config.toml
model = "CTC audio transcriber"
dataset = "Morse code for random letters and digits, with fading, noise and interfering tones"
train_examples = 26041
noise_aug = 0.01
time_shift_ms = 50
input = "waveform_16khz"
tokenizer = "char"
vocab_size = 41
arch = "conformer"
norm = "rmsnorm"
activation = "swiglu"
mlp_ratio = 3
head_dim = 32
fused_qkv = true
qk_norm = false
layer_scale_init = 1.0
inner_norm = false
wave_strides = [5, 4, 4, 2]
subsampling = 2
layers = 8
width = 256
positions = "learned"
kernel_size = 9
init = "small_normal"
residual_init = "zero_last"
optimizer = "adamw"
lr = 0.00076
beta1 = 0.95
beta2 = 0.98
eps = 1e-08
steps = 4300
batch_size = 64
epochs = 10.6
lr_schedule = "wsd"
decay_fraction = 0.2
final_lr_fraction = 0.01
warmup_steps = 430
weight_decay = 0.4
Rows from block 5, named by matrix and row number. Rows with one number belong to one neuron. Each number is 128 + 24 x the weight over its row's rms, rounded and kept within 0 to 255. All counts start at 0.
# gate: second MLP gate (model.blocks.5.mlp.gate.weight, 768x256), inputs 0-85
# fc1: second MLP up (model.blocks.5.mlp.fc1.weight, 768x256), inputs 0-85
# fc2: second MLP down (model.blocks.5.mlp.fc2.weight, 256x768, transposed), outputs 0-85
gate.139 [117  99 135 121 116 129 116 145 150 130 161 141 120  55 159 145 105 141 144 170 102 136 102 160 109 110 132  96 141 121 151 107 174 147 102 131 118  87 143 132 125 145 110 154 127 143 116 113 122 148 138 169 149 144 110 129  88 115 135 150 108 131 145 145 111 147 126 133 139 143 129 125 131 140 135 131 195 153 160 153 113  83 112 153 104 140]
fc1.139 [136 139 124 130 127 161 135 144 152 114  86 126 121 172 171  86 109 146 165 135 104 138 124 130 124 167  70 171 109 144 138 159 161 144 152 116 152  75 115 123  80 128 139 161  66 119 131  96 145 172 115 112 121 186 133  87 113 161 126 168 130 132 101  98 134  88 162 114 118 119 164 140 114  85 105 177 137 101  98 118 121 129 114 113  99 105]
fc2.139 [163 125 118 122  97 135 130 136 126 171 126 113 154 134 140 109 166 158 140 116 119 134 105 102 150 127 141 110 136 135 139 124 158 123 126  71 179 119  36 124 113 142 123 190 135 117 145  95 119 109 124 114 106  98  81 105 103 177  99 113 169 130 110 118 130 130 127 145 103 141  83 155 126  73 155 108  97  89 129 142  86  70  91 172 131 125]
gate.140 [ 96 123 156 105 101 107 125  68 119  96 104 157 151 119 106  75 149 129  91  98 109 122 120 107 182 139  68 162 134 142 151 123 111  95 161  91 120 126 138 104 179 109 129 144 135 140 139 140 118 125 144 109 126 159 136 102 152 126 117 152 133 156 108 101 146  93 103 123 128  98  99 108 133 154  97 109  97 124 123 123 111 115 130 145 132 166]
fc1.140 [132 147 155 146 162 123 107 138 116 162 143 131 131  98 126 118 140 169 177 137 113 133 114 132 118 120 122 134 123 103 120 156 143 145 113 112 174 108 139 121 144 191 137 107 165 127 130 159 148 110 113 147 148  72 160 159 121 153 151 110 148 180 135  96 173 116 136 121  96 124 134 153 106 150 107 105 107 142 126 156  96 190  98 133 143 104]
fc2.140 [101 143 117 135 136 109  96  83 151 149 140 153 122 153 161 163 179 128  91 126 162 101  99 170 115 160 135 119 131  94 146 165 124 124 123 122  88 100 176 129 154 138 133  79 123 106 114 179 123 111 116 190 146 121 166 157 113 116  99 112 132 147 159 131 120 139 147 112 129  96 113 107 179 148 100 136 111 146 123 120 176 127 121 100 144 143]
gate.141 [131 137  83 158 123 143 126 132 155 103 131 109 120 167 149 133 138 119 146 122 150 125  96 123 121 127 124 137 165  78 141  95  95 107 106 113 138 114 137 155 118 135 120 156 121 114 126 122  83 124  90 154 143 113 137 115 120 151 129  89 136 122 130 145 121 129 118 164 149 140 114  90 167 109 129 144 145 111 134 181  89 145 147 107 148 153]
fc1.141 [136 116 153 147 161 130 106 155 132 150 156 123 123 173 147  88 135 120 126  92 140 109 137 152 137 132 131 132 149 114 135 136 132 168 148 134 139 130 139 155  92  90 111 124 133 133  98 129 145 144 114 133  99  86 136 123  89 136 127 121 121 158 114 165 129  96 164 116 172 119 167  97 121 128 119 144 173 130 117  90 146 160 135 161 137 154]
fc2.141 [175 132 101 132 131 132 139 158  93 158 139 129 131 161 108 136 127 109 140 140 112  98  74 137 130 108 142 135 106 153 109 103 104 119 127 141  89  76 129 133  88 102 129 150 130 137 108 125 101  92 130 146 123 156 149  78 163 131 106 156 153  92 128 152 114 140 141 138  74 147 113 164 111 158 129 114 153 132 125 129 171 108 115 106 134 147]
gate.142 [134 141 137 117 181 172 167 147 121 147  87 141  82 142 114  97  95 135 139 165  75 132 158 108 139 129 126 131 142 105 121 159 106 112 165 117 130 174 122 131 162 111 113 101 141 124 150  68 155 102 135 134 140 104 138  92 116 156 102 163  92 125 126  86 136 136 133 131  65 126 133 135  93 149 153 132 134 114  96 148 145 149 140  73 110  65]
fc1.142 [117 108 107 143 120 155  80 110  85 139 141  90  78 131 133 110 150 158 121 145 135 135 161 144 146 137 139 137 106 131 105 189 118  82 126 142 133 179 146 156 169 123 135 107 110 117 147 109 114 141 164 124 122  84 156  87 183 149 140 125  65 168  95 111  99 130 164 118 126 111 108 127 134 111 129 163 132 164 137 124 128 142 128 118 158  94]
fc2.142 [132 136 108 145 155 138 102 139 123 131 126 114  86 116 147 141 113 183  93 137 104 104 210 104  74 132 154 149 110 119 105 144 147  84 109 109 127 173 155 154 170 134 174 107 107 104 110 112 122 119 151 128 124 117 133  84 156 121 160 125  94 125  97 107 136 138 139 101  84 121 104 144 118 105 107 178 157 146 150  80 134 140 106 114 195  88]
gate.143 [129 149 146 122 176 171 169 158 128 132  77 146  85 158 106 107 101 120 123 160  59 120 146  86 134 138 132 123 144 106 121 148 119 111 162 118 126 169 106 120 157 123 104 113 139 128 156  77 167  99 136 140 124 130 123  91 108 155  92 155 111 127 140 100 152 130 134 125  78 133 137 128  96 124 167 112 132 112  94 156 140 129 147  61 127  84]
fc1.143 [129 133 116 119 128 127 135 119 140 103 165 131 124 116 122 157 138 194  93  99 123 113 131 193 138 147 173 115 101 154 174 128  91 119 134 153 137 102 123 118 150 130 121 105 140  86 141 132 111 180 174  91 137 130 132 123 120  82 152 123 122 152 101  87 113 140 143  86  93  96 113 148 144 120 152 180 149 142 122 127 102 149 136 107 106 125]
fc2.143 [121 117 118 137 122 133 117 124 126 116 116 119 109 121 109 120 175 144  88 152  90 163 117 106 133 141 130 159 118 156  84 143 147 106 110 159 126 166 159  91 160 126 132 100  88 105 136 135 109 140 121 177 109 106 144  96 145  93 134 118  60 127 134 117 152 125 127 124 123 160 114 121 118  91  96 160 141 131 160  97 168 118 124 133 178  85]
gate.144 [130 133 149  72 104  84 133 150 163 119  97 142 135 124 140 135  87 120 126 154 117 137 124 164 153 110 164  95 110 136  85 157 168 159 139 162 107 113 134 130 184 158 149 105 127 136 162 124 122 125 106 115 141 141 134 106 106  71 104 135 154 102 141 153  95 106 137 132 121 112 140 178 123 149 142 128 130 144 120 113  94 148 129 124 181 118]
fc1.144 [136 126 117 123 152 109 149 175 122 112 123 119 156  80 138 158 136 150 144 154 132 183 135 106 122 140 166 118 144 116  87 113  88 186 111 145 121 118 149 131 159  94  98 120 149 117 116 142 132  93 109 128 118 111 105 161 179  97 126 129 152 117 101 117 109 171  97 114 113 133 116 135  94 129 145 123  96 124 112 155 183 182 120 121  95 105]
fc2.144 [ 94 150 133 117 109 143 156 147 105 154 176 172 137 115 158  66 128 173 125 105 177 180 117 134 154 140 134 110 146 162 107 184  96  83 116 181 132 136 105 174 114 142 153 101 136 159 119  95  91 128  88 135 106 156 140 117 174  98 112 121 140 134 125  81 119 141  81 144 109 166 136 122 103  90 100 130 185 123 131 115 139  98 128  96 130 153]
gate.145 [123 149 139 118 165 165 162 146 128 136  93 137  80 154  99  99  90 127 131 161  73 124 154  85 131 132 112 117 131  94 130 135  99 114 157 117 119 174 106 127 164 104 107 113 135 125 144  73 155 105 139 140 128 129 127  81 124 169  96 143  97 135 121  96 155 137 129 106  83 126 126 132  97 129 152 124 124 106  89 158 147 116 156  76 115  69]
fc1.145 [149  97  90 126 112 143 148 127 120 139 171 115 138  88 131 124 127 147 121 140 111 128 105 132 112 106 154 145 128 151 124 181 140  80 153 160 163 131 183 129 135 157 166 114 167 126 115 119 126 173 132 131 146  74 163 106 167 120 111 113  70 138 149 128 129  98 169 149 152 134 144  96 149 146 127 129 153 148 124 139 155 148 101 120 173  97]
fc2.145 [135 136  89 140 107 135 111 123 136 134 150 118  98 111 170 149 135 146 103 117 128 148 156 117  73 121 138 170 110 156 128 120 171 132 101 135 131 118 136 147 144 131 159 140 139  79 106 135 113 146 138 120 132 110 128  95 194 129 145 144 121 153 132 126 152 144 116 133 103 127  82 143 141  83 115 136 131 152 135  88 120 118 122 123 189 137]
gate.146 [123 103 146 142  73 173 120 136  98 149 161 124 140 141 111 116 116 103 128 146 157 159 138 155 119 118  82 113  78 149 119 137 112 115 128 125 105 146 148 122 164 133 155 154 127 149 140 158 144 103 144 131  80 123 115 139 167  94 118 138 170 134 125 135  99  90  81 170 108 152 129 123 104 119 141 102 130 114 134 134 227 105 182 131 114 150]
fc1.146 [133 115 104  96 113 142 125 151 154 166  89  96 145  75 128 168 117 106 187 124  86 145 152 138 127  98 137 141  98 109 155 127 146 130 102 142 101 133 123  80 134 136 127 118 152 147 141 113 108 116 168 129 133 146 107 128  91 115 133 146 131  96 121 123 103 149 120 111 146 142 133  96 105 153 162 129 120 131 115 118 130 126 156 139 109 111]
fc2.146 [ 99 115 104 119 148 111 120 145 154  92  94 154 126 154 151 137 142 119 128 172  84 105 138 165 129 115 140 128  90 150 159  85 169 133 154 158 123 150 125 102 130 152 117  77 128 157 145 125 147 108 132 155 144 137 140 159 117  91 132 134 122 143 132 141 148 125 116  61 163 111 130 123 159 129 120 132 131  97 125 112 157 102 103 122 116 107]
gate.147 [113 103 164 120 128 152 127 142 154  97 142 155 169 129 134 123 120 132 135 144 156 107 132 117 109 170 146 139  95 129 182 132 122 135 125 131 117 133 158 108 137  80 111 142 134  98 165 141 115 106 131 148  82 112  94 106 122 111  93 134 139  90 142 163 112 156 121 133  94 112 119 133 143 109 109 121 121 140 140 109 116 123 138 122 118  94]
fc1.147 [133  92 155 117 150 139 160 160 128 184  87 129 127 155 110 114 143 142 167 172 139 148 138 117 149 118 118  86 121 129 147 137 123 112 100  93 120 127 106 150 121  81 121 147 141 127 137 143  91  98 150 123 183 105 135 108 102 112 159 121 150 111 118 136  81 129 111 152 150 137 110 102 159 119 146 159  76 132  92  87 135 112 165 111 103 120]
fc2.147 [ 67 116 134 108 167 100 151 158 135  84 139 114 116 139 131 133 127 124  92 138 162  58 125 167 103 142 165 112 114 156  93 115 133  85 110  93 104 142 157 114 147 112 153 150 142 156 121 117 135 132 152 137 168 141 132 146 107 146 110 110 130 106 118 102 149 125 102  90 153 121 167  87 147 107 112 123 137 116 137 136 130 118 123 143  94 113]
gate.148 [117 117  67 149 117 110 111 116 127 138 140 123 108 106 100 143 144 154 108 130 160 120 149 151  84 121 136 147 124 101 128 126 144 134 103 131 136 137 127 140 137 166 153 146  76  82  97 144 124 140 129 112 135 103 126 100 162  94 116 127 120 138  95 109  80 154 132  84 123 102  94 132 125  96 126 132 128 125 141  97 135 149 120 131 144 123]
fc1.148 [114  96 151  76 111  89 134 120 121 121 142 177 151 125 123 108 127  74 121  98 153 133  86 103 178 124 112  79 165 133 125 106  89 165 148 130  89  95 147 123 109 105 121 176 154 123 123 158 117 121 144 140 124 149 111 160 114 129 127 137 167 137 145 136 138 126  72 171 162 114 158 150 162 163 129 112  90  99 115 169 107 157 139 149 137 173]
fc2.148 [117 127 128 127 113  97  77 118 106 102 160  94 142  95 111 121 128 118 128  95 125 127 143 143  72 127 132 135 116 130  93 121 162 105  83 122 125  95 139 141 108 151 133 138  78  90  87 151 115 132 133  93 132 141 122  94 154  85 149  61  94 109 106 127 123 126 130 101 141 159  96 114 140  95 119 127 133 153 150  94 112 117 130 175 158 135]
gate.149 [176 166  96 103 123 167 105 149 140 114 112 126 136 126 131 123 116 112 159 120 139 115  90 107 110 128 151 121 116 134 112 129 133 153  95 122 145 136 105 125 120 132 109  79 122 103 108 122 166 108 130 118 182 125 100  81 109  88 105 106 143 120 163 182 153 127 155 164 160 134 136 140 126 145 146  91 142 126 157 146 135 139  82 128 133 125]
fc1.149 [127 124 192 135  91 112 111 134 142 131 135  88 137 152 116 155 130 135 112 142 135 138 140 139 116 101 148 133 104  93 135 158 143 132 113 132  88 133 143 117  83 171 137 178 161 106 119 150 114 107 140 135 120 142 106 155 110 133 129 105 128 140 115 129 102 101 120 143 122 119 136 101 160 145 149  89  98 123  98 153 166 151 138 112 145 112]
fc2.149 [133 173 152 108 145 160  96  88 151 122 127 121 119 137 139 119 110 148 164  95 141 171  99  74 115 153 139 110 126 122 116 158 154 158 142 128 105 109 105 131 152  59 149  68 129 107 124 135 139 127 143 112 140 133 147 129 138 124  84 140 119 117 173 103 114 132 100  99 143 116 150 113 120 154 112 127 155 111  88 105 128 117 159  96 116 100]
gate.150 [132 132  93 144 170 161 130 162  94 179 130 177 137 113 125 185 151 143 101 151 152 128 116 115 149 119 153 121 104 101 141 112 139 118 138 166 155 122 124 131 127 132 185 141 133 109 117 154 174  82 147 172 145 120 141 149 123 134 155 108 150 140 113 145 138 147  94  80 141 132 103 121 145  81 128 168 158 162 120 111 130 116 127 128 123 133]
fc1.150 [161  88  86 168  79 144 127 141 124 118 151 166 127 124 149 150 163 172 119 134 129 116  97 151 106 119  92 123  96  97 149 151 180 124 115 166 159 103 122  84 139 126 122 147 162  96 135 109  86  92 130 133 145 140 154  81 112 136 114 138  87  83 133 160 104 132 115  92 159 126 139 161 135 152 128 124 147 135 131 142 158 168 180 109 118 149]
fc2.150 [166  91 158 126 146 124 113 176 118 109 129 148 162 131 115 130 146 120 127 119 134 121 112 160 129 123 105 119 138 176 119  91 161  99 162 126 149 138 152 147 188 144 172 112 107 137 141 131 130  50 132 147 104 138  96 104 105 113 128 133 154  97 109 111 112 109 134 148 168 134 110 100  80 177 167  69  81 114 112 152 155 140  98 138 133  98]
gate.151 [124 140 125  99 125 184 119 160 105 116 119 102  79 118 142 130  90 143 163 147 114 122 126  95 111 143  90 124 130 111  74 173  96 144 126 152 173  97 137 123 158  77 147 117  95 132 121 182  91 175 117 138 118 113 150 125 152 137 186 116 109 181 104  78 148 115 125 148 135 157 148 134 113 135 164 140 143 160 130 144 143 158 148 135 142 135]
fc1.151 [152 126 147 135 100 107 114 153 163 152 133 138 138 145 129 103 137 139 129 143  98 148 129 117  83 113 119 121 166 134 149 113 120  85 141 138 157 136 133 157 113  98  95 146 195 123 179 154 134 135 155  73  96  99 144 148 139 145 113  67 140 131 160  99 148  68 144 144 136 151  89 150 132 106 157 106 133 123 114  98 100 114 126 105 130  89]
fc2.151 [145 133 110 152 143 139 145  95 174 125 119  73 131 149 212 132 171 174  86 145 102 119 120  92 141 124 138 130 137 119 146  99 139 140 111  94 137 130 111 134 106 147 155 130 111 145 126 118  94 121  84 149 112 162 105  93 137 115 128 146 153 150 118 147 110 109 103  98 101 129 147 163 156  83 110 156  58  78 128 132 129 118 141 113 124 103]
gate.152 [128 137 141 121 175 167 163 152 118 135  87 134  82 157 116  86  96 131 127 158  63 133 152 104 143 133 120 123 138 100 125 141 108 117 165 126 115 174 112 121 150 117 115 105 152 124 154  74 157 107 139 122 138 124 129  79 118 162 103 159 104 138 128  89 133 128 134 129  71 129 130 135  93 133 168 123 129 125  96 154 148 145 155  80 120  75]
fc1.152 [113 166 165 125 116  88 117  96 162 115  89 153 179 122 100 164 107  96 148 135 112 159  98 106 170 104 131 126 141 134 157  95 121 156 145  87 150 119 112 113 106 157 119 126 129 145 101 152 141  86 124 131 153 158 104 132  88 139 109 120 157 134 149 167 154 119  64  94 133 148 143 121  93  87 115  76 103 113 109 140 122 117 120 133 111 164]
fc2.152 [135  98 154 114  99 110 152 139 118 139 148 149 168 124 125 113 148  85 179  97 153 141  38 169 163 129 102  88 157 129 142 118  98 141 153 124 137  83 109  91  85 136 114 168 165 149 143 142 130 139 110  96 124 131 121 162  95 139  98 152 171 122 153 128 115 121 131 137 176 139 166 102 141 156 146  95 104 115  93 187 115 112 130 127  75 166]
gate.153 [106 148  90 134 129  83 130 154  86  75 122 115 113 108 110 110 176 117  97 149 121 106  97 100 134 142 118 104 126 129 118 126 146 115  94 189 115 126 103 118 140 183  57 106 132 144 119 152 137 158 138 152 147 126 105 121  96 170 140 135 112 125 148 138 109 160 137  80 114  92 121  86  76  90 115 109 161 150 129 122  70 105 149 130 141 111]
fc1.153 [113 110 190  89 109 112 164 152 146 116 111 156 120 124 159 118 127 122  99  90 132 136 112 119  93 155 158  92  85 178 101 163  83 170 151 142 122  75 152 139 159 180 128 108 121 124 151 168 117 168 125 109 113 119  87 138 149 128 169 146 159 145 132 154 106 123 118 124 129 164 148 136 113 156 127 125 181  81 141 118 164 125 104 114 121 126]
fc2.153 [146 173 119 122 113 138 139 139 171  77 130 137 135  89  88 135 113 115 119 108 141 107 131 113 154 116 133 143 133 139 126  97  60  93 160 102 100 102 197 104 105 114 154 141 115 119 107 117 109  84 165 130 145 148  94 128 172 130 130 106  96 129 110 100 174 124 128 155 142 167 119 133 135 139 118 104  96 134 138 142 170 132  66  96 140 133]
gate.154 [ 77 106  72 133 103 127 145 115 108 167 116 120 108 144 144 140 144 126 108 149 122 125 129 128 109 132 161 107 100 111 129 131  81 114 148 143 102 109 158 105 117 129 153 167 123 178 140 125 104 171 110  97 125 178 108 163 132 114 131 119 131  94 134 125 134 122 139 109 119 115 176 148 100 108 146 154 103 138 121 112 155 110 119 115 178 113]
fc1.154 [114 124 131 110  85 140 116 150 181 152 127 109 107 135 166 119  92 124 177 112 113 161 157  93 172 152 194  87 122  71 122 121 160 101 148 120 146 100 112 146 107 134 150 136 128  78 149 130 124 107 115 122  94 147 134  95 127 152 120  99 105 113 113  64 169 140 117 103 120 151 122 171 141 156 118 139 110 145 146 135 119 148 101 169 149 109]
fc2.154 [ 86 142  98 153 122 122 102 129  91 104 160 142 101 184 112 117 187  94 104 104 125 133 115 138 108 129 137  90 156 190 151 140 144 143 119  99 136 128  97 129 140 113 147 161 141 118 157 161  79 150 164  78 134 120 107  97 120 131 118 139 135 111 143 126 115 181 111 123 147 157 136 154 134  90 117 153 125 168 104 153  96 145 173 102  85 112]
gate.155 [148 135 156 145 138 127 118  97 151 106 102 109  81 164 104 142 127 102 129 174 137 137 155 122 130 131 123 130 131 113  89 150  72 154 154 135  64 153 155 142 166  91 102 108 134 129 145 171 126 139 140 125 168 159 129 117 137 132  47 116 130 167 121 175 162 112 136 145 124 130 141 159 136 101 109 113 153 144 108 140 124 149  99 135 148 128]
fc1.155 [149 153 157  84 119 117 111  79 125 120  98 100 135 116 124  94 111 117 162 115 161 162 144 153 132 122 137 114 143 123 109 157 117  89 121 142 115 136 153 173 146 132 101 180 115 120 148 116 151 179 150 134 135 156 160 119 101 124 113 123 130 155 125 100 111 135 100 105 127  86 166  83 137 173  81 150 119 108 148 102 145 160 120 132 160 103]
fc2.155 [175 160 140 132 144 153 123 136 104 150 158 112 101 143 166 151  97 102 163 164 115 121 160 154  92 107 115 142  95  77 120  92 115 133 189 123 106 138 126 171 141 146 125 133 125 157 152 162 132 161 133  67 151 159 115  74 118  97 149 115 100 108 117 125 167 141 121 124 155 131 151  87 151 110 169 113  86 147 114 106 121 149 161 183 121 106]
gate.156 [ 93 132  87 118 119 144 126 149 150 124 127 154 149 124  62 171 148  79 129 123  96 128 119 120 111 150 130 153 137 149 118 171 191 129 140 107 151  83 172  75 157 167 129 152 119 121 139 141 139 136  91 154 130 117 118 163  94 125 164 119 119 131 165 132 160 139 123 129 111  91 106 147  99 173  85 117 135 113 142 121 132 156 136 115 132 131]
fc1.156 [126 144 128 121 143 146  77 142 153 118 121  87 165 121  93 162 168 133 171 110  85  91 139 121  97 116 137 166 106 109 126  80 133 117 120 140 149 146 138 152 128 100  99 142 126 143 118 101 127 152 139 145 164 139 133 139 147 119 181 133 139 167 117 122  85 132  93 171 135 132 159 133 183 133 172 127 129  93 128 154 140 116 136 109 158 149]
fc2.156 [172 175 119 152  57 163 120 120 155  93  84 181 162 111 124 121 136  84 141 101 120 169 131 128 179 130 140 133 132 151 139 162 164 130 108 114 101 123 145 104 108 142 145 113 147  71 132 117 152 101 109 137 112 136 119 111 156 159 145 116  75 140 126 120 130 105 132 159 112 130  68 133  77 132  92 129  95 120 129 132 124  95 130 105 130 102]
gate.157 [152 130 135 131 169 170 168 153 120 130  87 140  88 143 110  96  99 123 125 162  73 134 149  96 133 133 122 117 130 102 117 157 106 108 168 120 121 182 114 114 152 108 116 112 151 120 155  76 160  98 132 128 142 121 144  94 118 154  91 160 106 120 131  94 137 125 136 120  82 132 128 133 105 143 167 112 126 117  89 158 157 146 145  59 119  64]
fc1.157 [149  88  91 145 148 124 103 131 124 111 141 117 107 127 144 107 116 149 140 117 140 122 159 178  98 122 114 141 118 131 127 139 137 108 123 158 103 159 169 152 149 160 143 111 130 113 147  97 134 142 128 137 127 101 154  89 163 130 166 130  92 184 109 114 118 109 164 112 131 107 143 137 170 125 150 167 122 174 142 118 118 163 128 135 140 103]
fc2.157 [132 144 100 116 145 141 112 120 120 122 145 130  58 131 134 130 115 167  99 136 102 115 212 106  95 127 135 158 126 148 116 147 160 113 108 141 106 159 148 140 159 155 140 121 117 109 106 104 106 129 148 124 115 116 125 109 173 117 163 130  87 117 102 106 126 133 138 136  89 144  97 144 114 100  92 176 150 144 150  80 147 134 111 116 185  83]
gate.158 [112 121 153 115 145 145 130 144 155 123 111  92  72 132 153 110 116 160 135 134  77 102 128 163 126 119 130  96 182 106 133 123 146 141  67 156 168 110 162 135 112 148 125 152 123 121 113 175 167  91 111 125 125 125 141 109 162 115  64 103 151 132 117 109 108  81 106 165 105 132 132 108 124 163 119 135 157 120 135 114 139 140 104 169 113 120]
fc1.158 [134  98 188 137  97 112 114 136 157 109 188  94 147  91 166 128 101 115 133 141 135 110 153 120 142 185 110 146 124  97 146 124 158  91 113 138  97 122 166 135 149 147 168 160 145 131 163 121 186 112 145 134  92 119 149 134 120 114 122 115 150  71 108  85 187 133 103 111 122  82 135  88 110  99 153 166 133  81 121 148 137 114 133 119 144  97]
fc2.158 [127 157 184 133 139 145 130 105 132 121 169 135 120 109 162 102 136 170 106 134 166 151 162 103  98 144 119 138 116 156  94  97 177 160 127 153 130  90 142 137 165 119 176 102 152 114 125 141 153 142 160 161 154 154 127 121 149 121 148 157 116 139 133 126 122 124 170 154 149 149 138 120 108 162 112 154 108 162  95 156  98 128 152  95 141  98]
gate.159 [117 139 112 121 134 102 143 163 130 130 111 131 150  98 119 154  96 103  93 144 111 147  90 140 165 171 109 133 129 113 132 107  86 127 130 100 114 121 125 103 120  67 145 164 120 141 113 118 122 139 125 136 152 114 124 122 140 124 114 125 108 124 150 126 118 172 132 130 125 104 176 139  99 160 135 162 135 121  61 157 146 132 136  96 134 122]
fc1.159 [145 101 178 101 132 108 150 160 136 131 105 143 125 131  95 145 139 125 140 120 117 183  80 129 165 145 103 115 144 110 105 128 141 145 128 141  86  81 102 154  94  92 134  98  83 154 120 136 150 121 111 133 103 139 150 122 147 114  98 139 112 147 117 116 138 121  48 136 158 179 168 121  89 153 139 139 105 148 104 156 109 135 165 129 113 138]
fc2.159 [138 150  96 132 135 176 117 148 131 140 106 116  43 134 140 107 129 155 132 182 113  88 177 140 147 145 122 131 115 132 122 144 112 117 131 118 143 171 132 107 146 111 145 114 132 146 168 100 120 131 143 126 112  85 146  90 104 150 120 174  97 100 150 115 117 132 157 145  78 106 117 145  97 135 120 141 146 102 166 149 136 131 114  52 134 112]
gate.160 [134 141 143 120 177 166 166 154 133 137  89 139  85 156 122  87 101 135 128 169  70 134 150  99 130 141 129 122 133  98 126 149 107 117 165 119 118 184 116 126 157 105 119 110 135 124 146  65 162 109 140 123 134 129 141  77 123 157  97 159  99 130 127  91 138 130 131 126  76 134 128 131  95 140 159 122 138 114  96 155 151 147 140  60 122  70]
fc1.160 [124 112 117 150 128 158 105 142 114 112 183 118 101 139 154  85 144 165 130 128 175 121 152 169 126 137 121 144 107 146  88 171 141 129 112 137 116 155 165 113 129 130 115 128 107 108 149 104 134 155 155 109 147  81 167 120 163  99  85 145  97 108  96  82  76 137 166 151  94 139 105 162 136 135 126 153 120 152 148 129 113 160 131  95 155  76]
fc2.160 [126 151  94 136 156 162 107 149 126 130 120 103 100 119 128 147 104 170  91 164 104 107 214 103  82 129 152 152  95 130 106 136 165 121 105 124 127 169 151 175 169 127 169 113 108 106 118 124 125 107 153 147 127 115 134  92 170 118 162 116  85 127 103 126 141 127 139 115  75 123  94 161 124 103 120 153 149 142 157  69 150 148 130 110 191 105]
gate.161 [128 137 144 121 163 159 156 146 118 128 109 154  83 158 104  97 109 131 130 151  71 136 151  85 115 129 124 112 120  85 131 152 113 111 157 155 115 159 109 115 149 116 104  91 132 117 145  63 167 110 140 132 158 113 159  93 122 161 103 142 101 143 144  81 138 131 130 129  91 132 123 155  95 129 156 113 125 136 111 143 125 158 136  65 129  66]
fc1.161 [138 133 132 129 128 131  85 128 132 127  93 123  96 100  67 143  74 115  97 123  83 129 154 110 135 116 131 156 147  95 115  77 148 131 102 109 148 140 139 150 113 106 137 144 148 152 170 111 155 105 115 130 129 124 139 139  89 145  98 133 147  73 162 142 121 139 111 112  85 131 109 121 116 118 114 122 111  99 139 163 185 146 147 142 100 127]
fc2.161 [128 118 139 142 163  97 112 143 137 135 117 115 141 105 161 155 134 102 123 166  42  91 131 118 136 126 147 149 116 100 102  49 144 139 141  98 122 103 102  97 131 128 170 125 121 148 124 153 114  91 131 132 145 148 107 149 144 112 164  99 164 100 146 140 152 130  94  99 136  97 132 122 173  99 128  95 129 132 140 119 123 137 113 109 143 119]
gate.162 [127 146 148 124 181 174 170 145 126 145  76 123  77 136 115  86  92 129 134 149  67 123 164  95 137 135 106 118 128 107 128 160  99 102 154 129 119 186 111 135 148 106 115 104 144 123 155  81 159 106 144 131 133 115 136  86 116 149 100 157  93 116 130  97 148 141 132 128  79 141 123 137 108 124 162 132 138 109  98 152 151 146 145  77 117  73]
fc1.162 [ 96 153 136 147 121 137 129 159 157 110 121 148 188 161 127 131 147  81 145 125 134 105 101 128 139 108 118 103 148 105 180  56 120 150 139  94 129 111  94 125 134 121 109 126 120 138 128 136 139 105 134 130 133 195 106 158  94 126 120  95 170 111 140 153 173 142 104 105 145 149 163 134  71 123 137 142 117  98 128 136  94 110 104 150 116 169]
fc2.162 [139 111 172  99 117 104 159 132 122 121 118 141 172 134 108 110 146  73 149 124 141 148  46 142 191 118 123  95 140 118 136 123 100 133 149 132 141 104 119  87 105 121  85 146 149 171 153 143 144 130 112 119 136 146 124 161  84 129 110 127 151 120 152 129 117 126 124 153 181 124 174 110 119 165 152 106 115 106  92 182 134 126 120 132  79 151]
gate.163 [109 153 117 142 158 144 136 164 148  73 154 144 131 149 116 121 122 116 154 128 109 152 104 125 145 112 157 118 169 142 127 130 158 154  81 125  98 136  99 126  47 106 118 101 132 181 165 164 148 113 153 108 113 102 143 124 116 112 150 133 136 132 162 118 147 106 181 124 125 108 138 130 122 155 150  98 106 135 145 168 138  84 140 176 155 168]
fc1.163 [132 129  94 114 105 121 101 135 125 155 127 119 104 174 106 196 120 110 143 152 129 133 130  92 125 192 130  96  88 173 121 154 108 140 149 174 144 116 137 125 171 103 118 130 125 137 118  97 138 162 142 128 124 101 124 137 127 137 138 133 131  95 119 143 111 103 115 114 175 128  80 121  96 114 120  88 136 146 121 123 114 148 168 138 154 134]
fc2.163 [ 69 102 135 135 107 100 127 126 123 120 165 136 115 129 125 136 139 119 116 108 133 128 130  90 125 138 116 113 125 119 135 160 161 124 151 140 140 168 145 129 116 129  88  90 138 139 118 145 158 121 144 129 132 106 167 141  74 189 178 146 102 118  91 123 154 123 139 107 151 138 159 162 146  88 151 122 111 107 148 143 129 135 116 122 180  95]
gate.164 [146 137 139 120 174 183 171 143 118 128  94 143  91 148 115  85 100 131 132 162  73 135 146 103 133 137 119 124 145 112 108 154 110 114 170 125 133 180 116 123 153 115 119 102 141 119 162  74 157  89 136 129 144 118 134  89 117 158  95 165 103 126 130  94 150 129 140 137  84 123 140 131 100 150 154 111 120 117 100 156 144 138 149  66 124  80]
fc1.164 [128 112  86 153 121 123  84 113  94 123 162  93  84 123 115 115 129 169 103 116 126 114 142 138 109 152 119 154 103 144 117 181 143  99 112 114 141 175 145 170 142 146 118 134 114 108 126 111 126 156 152 135 108  90 125  88 162 130 151 125  84 144  67 105 114 157 151 102 103  97 104 126 151 103 120 169 119 147 157 114 100 171 126 112 149  82]
fc2.164 [126 142 112 131 147 139  93 133 114 109 139 115  80 126 147 123 124 174  95 141 105 102 196  98  97 140 137 151 120 142 104 142 152  89 113 123 121 165 148 131 160 143 150 103 105  93 113 107 120 122 151 134 121 118 133  89 156 112 143 121  82 116 106  99 142 144 139 116  93 145  98 136 116  88 106 174 152 134 166  76 142 131 107 110 179  93]